{
  "model": "image diffusion model",
  "dataset": "dead-leaves pictures: piles of overlapping shapes",
  "train_examples": 145000,
  "image_size": 32,
  "horizontal_flip": false,
  "conditioning": "none",
  "arch": "dit",
  "objective": "v",
  "cond_dim": 128,
  "norm": "layernorm",
  "activation": "gelu",
  "mlp_ratio": 4,
  "head_dim": 64,
  "fused_qkv": false,
  "qk_norm": false,
  "inner_norm": false,
  "patch_size": [4, 4],
  "layers": 14,
  "width": 384,
  "positions": "learned",
  "optimizer": "soap",
  "beta2": 0.999,
  "lr": 0.0021,
  "beta1": 0.95,
  "shampoo_beta": 0.95,
  "eps": 1e-08,
  "precondition_frequency": 16,
  "max_precond_dim": 1024,
  "one_sided": false,
  "adamw_lr_other_params": 0.002,
  "grad_clip": 0.5,
  "steps": 8100,
  "batch_size": 128,
  "epochs": 7.2,
  "lr_schedule": "cosine",
  "final_lr_fraction": 0.05,
  "warmup_steps": 400,
  "weight_decay": 0.2,
  "adamw_weight_decay_other_params": 0
}
Rows from block 6 of a small image diffusion model, named by matrix and row number. Rows with one number belong to one neuron. Each number is 128 + 32 x the weight over its row's rms, rounded and kept within 0 to 255. All counts start at 0. Numbers have three digits each.
After each neuron's rows are labels from the 100 images, of 14976 (inputs lightly noised), where the neuron reaches its highest value: "top examples" is what is common among them. Only what is clearly more common there than usual is listed. The data: dead-leaves pictures: piles of overlapping shapes. In brackets: how many of the 100, against the usual share in percent.
# fc1: MLP up (model.blocks.6.mlp.fc1.weight, 1536x384), inputs 128-255
# fc2: MLP down (model.blocks.6.mlp.fc2.weight, 384x1536, transposed), outputs 128-255

fc1.555:179100065147156214159099138173112137111096161143091138129085130142126139119137128139105120183077174112112142122074108165128168130162102077179095149140147060109140089101179153166087103124178169124139124149188140159081143071157100128133145144126104136161138103135135150102114096110068147105163167136188127103122114111141153113117138160136133097101139105160118150115151112173087120108121
fc2.555:143119144204141136138183112136171130162080106114118110095131080107103123119124147115137147129115107114150094144150167023082116167167131090163136128132137064140123131123158110145120130105159125126110146211123122165102156130142070124138142131127157150107100187129155187088172180127060098127149146106167130167104124119114099150098114111050105175147125119133095184151087129150157124137155
top examples: vivid (88 vs 14.3)

fc1.756:135139111122143096144093117130113101096116129080132188087156102119211153175116106083129134075125142110134124144168163116141111128111120107074184146147141093095145144109117105186168176103169081144139108118078143125150094160131113125128072113126124124190127172173105098096193149081115111092170135111212103072161101074134124141155120137160128155128117120119131107094151127126000104132207
fc2.756:134081103168096118168205107172136056108126127157175085081140106121030165070134147091104133153078132123205157126169155164157139138160145117068077165137113147101194098185164154115144135165114128120130128165126122112044120128133136123145102093120104115147103103128147178138198101208088093147151209126113112112122104103161116096159142137114138156128079108087159149124088111132190116128150
top examples: large pieces (66 vs 33.4); vivid (39 vs 14.3)

fc1.427:103127100157131084109190122111164162105154216085172133095138158122094191144077106118105111168137119121143136160115139192161110105143133138113150147112083190113150145146157114093107105166175129095156180101088160160104089137063163122119126150172133119109104181086126137172132142153115133146110130126161122081138091188118132132112133160103104118186091159112118130162130181119104128138158
fc2.427:132135137094115086096139143143144064146130174168127160158100090159121119113135129143113123210120169101104111135150128125177118101173139120105093031101129168130112116192131134175099170126171124114101090191070155151124158102119118055145132144098126157123120133193156107126125109105142156103129106117105134138161087123173169090121110175157104156156117131166108097137087189090165228146127
top examples: textured (65 vs 40)

fc1.522:143077091125155124128128153157143152136134136120068150067129161100147131135138134101130160138123150143133156104091137119191155165145126128102150160157127146109099160098119117123201145150120147133129075188100185181104126137109114166146101120151121191081085172071123124166131138126171121175112167073160157118195164081152192163115140122162199074128110180146136139109084165142218121151116
fc2.522:136146112116158153086162096172155106119069191110103138161132141127184141160120148134115174157113087113045095069093112129103111120056148123127175130087155142195106214165116128146151148156166121130120123109160146139153152173158115087089100130113164140145113103083202167146133146110134144156167195109148196125125174146182143103102132106204130165095162135141125115162141119143112133106116
top examples: vivid (47 vs 14.3)

fc1.716:091173061099095139176109127107152165110137101051176110094137095202122121125079179148068206142127078098120128172157094134159201137110117122138098191157148118082128142054118157147127110182133135145125140110121118100132147135164082142082109115121177095123122176091119169131179111098150093204121183127136137112124131108172133148122165094166136132132156113121105160171153164132116148170097
fc2.716:102103079134195119162113118142061115122092070195153137104122103148175155182100177164113090072099133104144138139174114092100177118124148174077091157119166102109064129186108097096111187119169125112095108136162148135137161091194095114106105146140130146114107153126139116145124122158175126143145204092128128138172183117172118132094124116170167139140156171079122080155132120131116172167105
top examples: textured (72 vs 40); grey (35 vs 14.4)

fc1.76:123140151109174139133155094177118117152127125115131148101129193133153154148145140127083108132154134120124108170123160131088128143146084124080137134147113112061183078126099179174124130086124082144091099160134180121154113137179117090080109131133185208071100203117109137136129152106112186133167123154152093069141123150145143145156100164187174069092111106093138124120103140135140158145095
fc2.76:144153119143137135154076128131130098173178143174092129144141135123163103112192131152092179166106138123157112077140144172158152110144131095152141156105126110141092152165176140104099146131119078165077122096152165131160153178218132098082136099144152121099133082157104127081096094114118152161116127126078088182163094164123129179111126169156191107117129114129141140156082149087129127128064
top examples: grey (38 vs 14.4)

fc1.429:108144163117082087141128092130108155138094159117124185174094148152104170096120170126144095152104106102111070159105107181113091077135120110135148117133101171131104092146146197118119169180124152176150113107125145149138114107102132155139123137179117094172079099150103214207170100131151120098129109106103180166120130135115063191120118105075176111111126092117213125144099176155102118110121
fc2.429:170142068163096201171139122131149131170100151107077133119102153164128131133119113157135158152185188122155171170086134126165177138098099129071153161071176184105143145124111148121143101211114154121114118099104110116134125129113090119118153105128162134099160171152141104131137143095140127145092115134126150126095140191153135077097127150115130115076115135124213114147108164115111091132097
top examples: shaded (89 vs 50.3); grey (62 vs 14.4)

fc1.368:129133159151120147104151120102115138145114144123098129066124134100134078080116074103157125155162096076073135076162118099097045129023142138154147127125144123175141116101180109142130059141149158125146089133122114123184127136130138105146153158098134109152113136145147077124129131118110150189132185084123085122102076152154141109131105154135151132143157045126164125098124159171121125173121
fc2.368:148162192104127125089114124106127118159141132054170121146166183152130113209155100083150149112120145045157136126178162123136186142127140152155133122116141150128152143111139144118149132184139103077117130154148137133153137169164079142172133129144127112118116146138135097123103086079134141079108152122140101119115102082124126134119140164130114095108058175155176110083091120157174119128035
top examples: large pieces (91 vs 33.4); shaded (81 vs 50.3)

fc1.689:125178159079058153120105098115154114123114128154180139121119143114077173082136093113049120175156131126147105131115116104088117080116129109152109138107075171159098131136115153078127066119129077105098103113120092095155190181124056070182099115096115152094136123167161114158097168157093092116120076135120107123103125108088169114134123070118137179140091150116155143127132150125222126137171
fc2.689:068117099190142061140119156165138090149118122110129216145084170128141128157172154164117094067160179149148106084112129119180137054061122132118119118109096135133141088172113155183113193170153103102183132152168179145165176169110173080115145172180141109109129137087099131142122088117167087170163077155139162121115138150147108086115139145117189134143145121113093090136142089101057141132177
top examples: vivid (92 vs 14.3)

fc1.287:133116171121123162148100092116163152111132135117182108104158158148106097105108152102112145128154144150099125082104135165144135117113128159133165159112127089075191132100119158119109172071168062091120122113148076100154048060117111069122067109145105118128088158135120156134087162178136133111121092129112117142142169148123163142155141118161116102140121124109120098158149081107140201124122
fc2.287:136182110096102132120128162196141128129100146122128106211121154087139162137101096074084130126109159106214075134116069207130166073149127106180198142142141130074141127177095161147101105092168113172126082138113157121145109132108141102126167201134143157103111181144132150129091082063107113078159135093067132113145138152164098183118119137177112113104076116106108117155145160164093209105130
top examples: textured (69 vs 40); dark (49 vs 13.7)

fc1.363:125140070117132132103120133141118029127157119147185152074123132105188118099104119077098080111101132103087205120140084121118122157088123116178170065137122137147085139182095149088116124132195097139178140127119137092095127114165176113110081154141127121202077168076081106128142083125148134108107142139133067071118147124213068114146105129147119105154117142165139137099112099119075067131115
fc2.363:155057093148146124170114143143098051136155135143086133162185163148119125157140127053119175143132147119099167128197082059147126105091141167110234131127123149118088116125131186150129115174144151155135109150103063128133092155065138137188120119149181173166115127131088131101172183136119094135138125076121073118156169156182158136160105131121125119143132143149148095085173173134114140183074
top examples: textured (67 vs 40); cool (55 vs 14.4)

fc1.24:130088144150133130162107136142151176130129150097123112129115096166115128093129163086168110147149086114148087038115154118142090185163124103160137087125147102113110102081175132153124134113090193118150099125147134184108162069094109107163137100125146093190079141162101129146122100082153156089115127111139129142115138145159113102110103107131156132133102143124128136033177090139116115139146
fc2.24:134124123106128139153108108137145112141071120128117132114113135152166109124114123102150135163134115134051165077127128178129135146123107142115105032144101156136154113170068114182114127140103202125135155138145151055128188175153125075185141117149121121164148154124141145131126085115111097051085147080114102143153134176173122111138121100158120196123136133119066080064114162112105113111119
top examples: shaded (88 vs 50.3); pastel (47 vs 14.5)

fc1.131:129199154133138137159149155094121167088138157154209099110173072137143069125075146112125159137119161133095163180122168100188113131168113161136145119110130110136156105119098158128063141121120124117127124035190080111143119127153117144113127114127168085085117157126139155152160122094136160139081063144113155083146143077071139150115116129104128099127161093085081160151145135074119082112175
fc2.131:124139114054130161103117144118126091170072153093049095177178155175143085118137145103137120183144124114094084180081125129083117146108090142147136123118093156147145116172126157145143153102105098133051087055104164174153087121133129102101100124163084151145216155130119138148150131187137175126112123134129103141168141101109137150049122110178145141129109119150125116132085121141158189100091
top examples: textured (66 vs 40)

fc1.523:130167069089130138098141103109141142140123155104127140142084119141116130157017112113060167104138143116146142179118129158178118136161205121101138165136134060190132130109172120166147123126111137120133101155164110232103118105187085125174060148126078120112091046076182144107120137120169100097152104175121087121095136141124114146089080103109113173141173146149138161155110114116108171140138
fc2.523:097112155163142160168156080115151204129163085133088169125155093186068120163095111145101177155109102103135159133100089116155168165091122122153148162097115113228174095190146096076138135153111134119150158114176203119105143152115149135158181101115162075118089149139080150169135126118136084149122156171135100128172144137104123143121101136168120145111146157103130161171124124121148087137159
top examples: grey (87 vs 14.4)

fc1.357:127125103107120168096104070149158084131113140114177150174083147137106143054172121173159075102127145130103088139109119133132123177134108142109110074081128095211142114042100167058074125107011082136113123142084116175106125172128162095135104158091138134213162135161207120126135078178195112163082132100090171076154120140063121155135116088119165114141122128079159097103114172084166115125113
fc2.357:096131115166198104103160152167123065111155127100155150131052112154156071180128108103134157090128125156101162119125103087123153172104134098160108116074119141114103119170123141099145101156125126143150113130102127090193162099085095120117173131147126132067142145119122120168114070175140177125052089168115162199129129122110163107100132179186146167129116100097147159136111132168101089125132
top examples: vivid (67 vs 14.3)

fc1.171:118137222138136155156160118160109146133085136117144179190114109073116121152050099111168091107076226155131090143140126155094092158119089118131118178128103134061207142103089084098134151137106111106129131129092128156101133117123113120070153131151139128147132119105121094121139144128100095128163072104056126104073104102185120149153099166207158114171114188149165142148065104122084196155121
fc2.171:126136158148159171153109149166107139153147135129112138177094095052131188126085107134149179158162225126120169163166186062127061151093119038145140201119115128113049105116105116141130116137108127096111130079104107111151156131115119091097067151075100134086148094122127155095120152154145071093189106149169145137117141120150093136179094179193185128081119204072161111123167102130125146108135
top examples: grey (49 vs 14.4)

fc1.695:105081166130118133099092086137059135157116188151100139097123120106101077067162108139159139111146095165166144133129097158123125118141158100168129130148098148099137147182145106110142115127115187152131088132107172091125130171118100043135152149079166111146129146151156134102140105174180181132167131117115172199144110140091093158087113185102133129110140145160127101109109044133146124155118
fc2.695:150172109119113124095092151185135098123139082087076066127114116123147231159141060096167122104103124156135107151153093164114117103050146096078061167151095140069127117054206147156116092111144149145110112106079141143091130120131125057126158130193145185133142097112155099150117133158111109132139171132145141125110086139129169130114066097085138102159183162228147113126159183079141127113113
top examples: vivid (79 vs 14.3)

fc1.63:134157138133126134090074106130191101133100084128136122075147144177136151091070112110152102096093129140092150132108140123149168125117106137153176066146117141145146078120166142125122109125152109096137153077149103135149108162109134103126069147142189122125108121114127183075148172159119112105107108154103098156169168115142151141132128158078112104173154073164108121164178124100099156146146
fc2.63:104089203044090119074155133123124132081166114096062106093169135170094073177072130105139085186104168112105143131095136161129151129153150195143144079070130128132140128187076130158120127138050186103129159164143151132166109099100122088141144135106174115159118154114144160159186193135159080129139113140124098076092141117134136119147135126091103085134133080137177130146105138149190148136101
top examples: vivid (89 vs 14.3); shaded (77 vs 50.3)

fc1.679:105111145167102172130109182156150113112170131115083140149087104085168137137100092106115133219117079131126136119114107168129223174022165150111136119146125139112138109146128113161132139157092166141098122099142084125114115130124118094093099109164127127150126132107108051110117110145119185149121144088116085084125197168139129125137093151128137169156130172195084139146139075120063160143127
fc2.679:073117149092135160139130087101117137074063122081140103126057161106160121100089124111148093136108108143111139100127131153097179163133154148132134106081104149108103159136092164120130143154124116176109099095167145127116084106173110126107141140152154148170114128104126159244121103181114138121121196144123110095139126138130081111135136125096147118143079122131123159160108155132118144179115
top examples: large pieces (81 vs 33.4)

fc1.160:112112089129185143143064089063134101161090121112129169112084129130139148165109135067076137049092152118136130152103105159085083091150113139111143182098161115134186155138241110161198087080177123187094126151150160106096151112151087102131135127168111114174117124146159157142102161074189090128133117126179090078175146116122109136089130133118135136171163156158177134104141122101091082122140
fc2.160:156157113153132115185080190137119098148148079106107000174091118163102119080121181085079171179130119061137112198103088112161136070181138091143099122111125111146175112048101161095174173167038142181112072164161111107139140145113160090099150091048130091142108113125092097081087139121140182120157164128140078157077137127125101105133129149118178153102107140159087101078099137107144098136093
top examples: vivid (93 vs 14.3)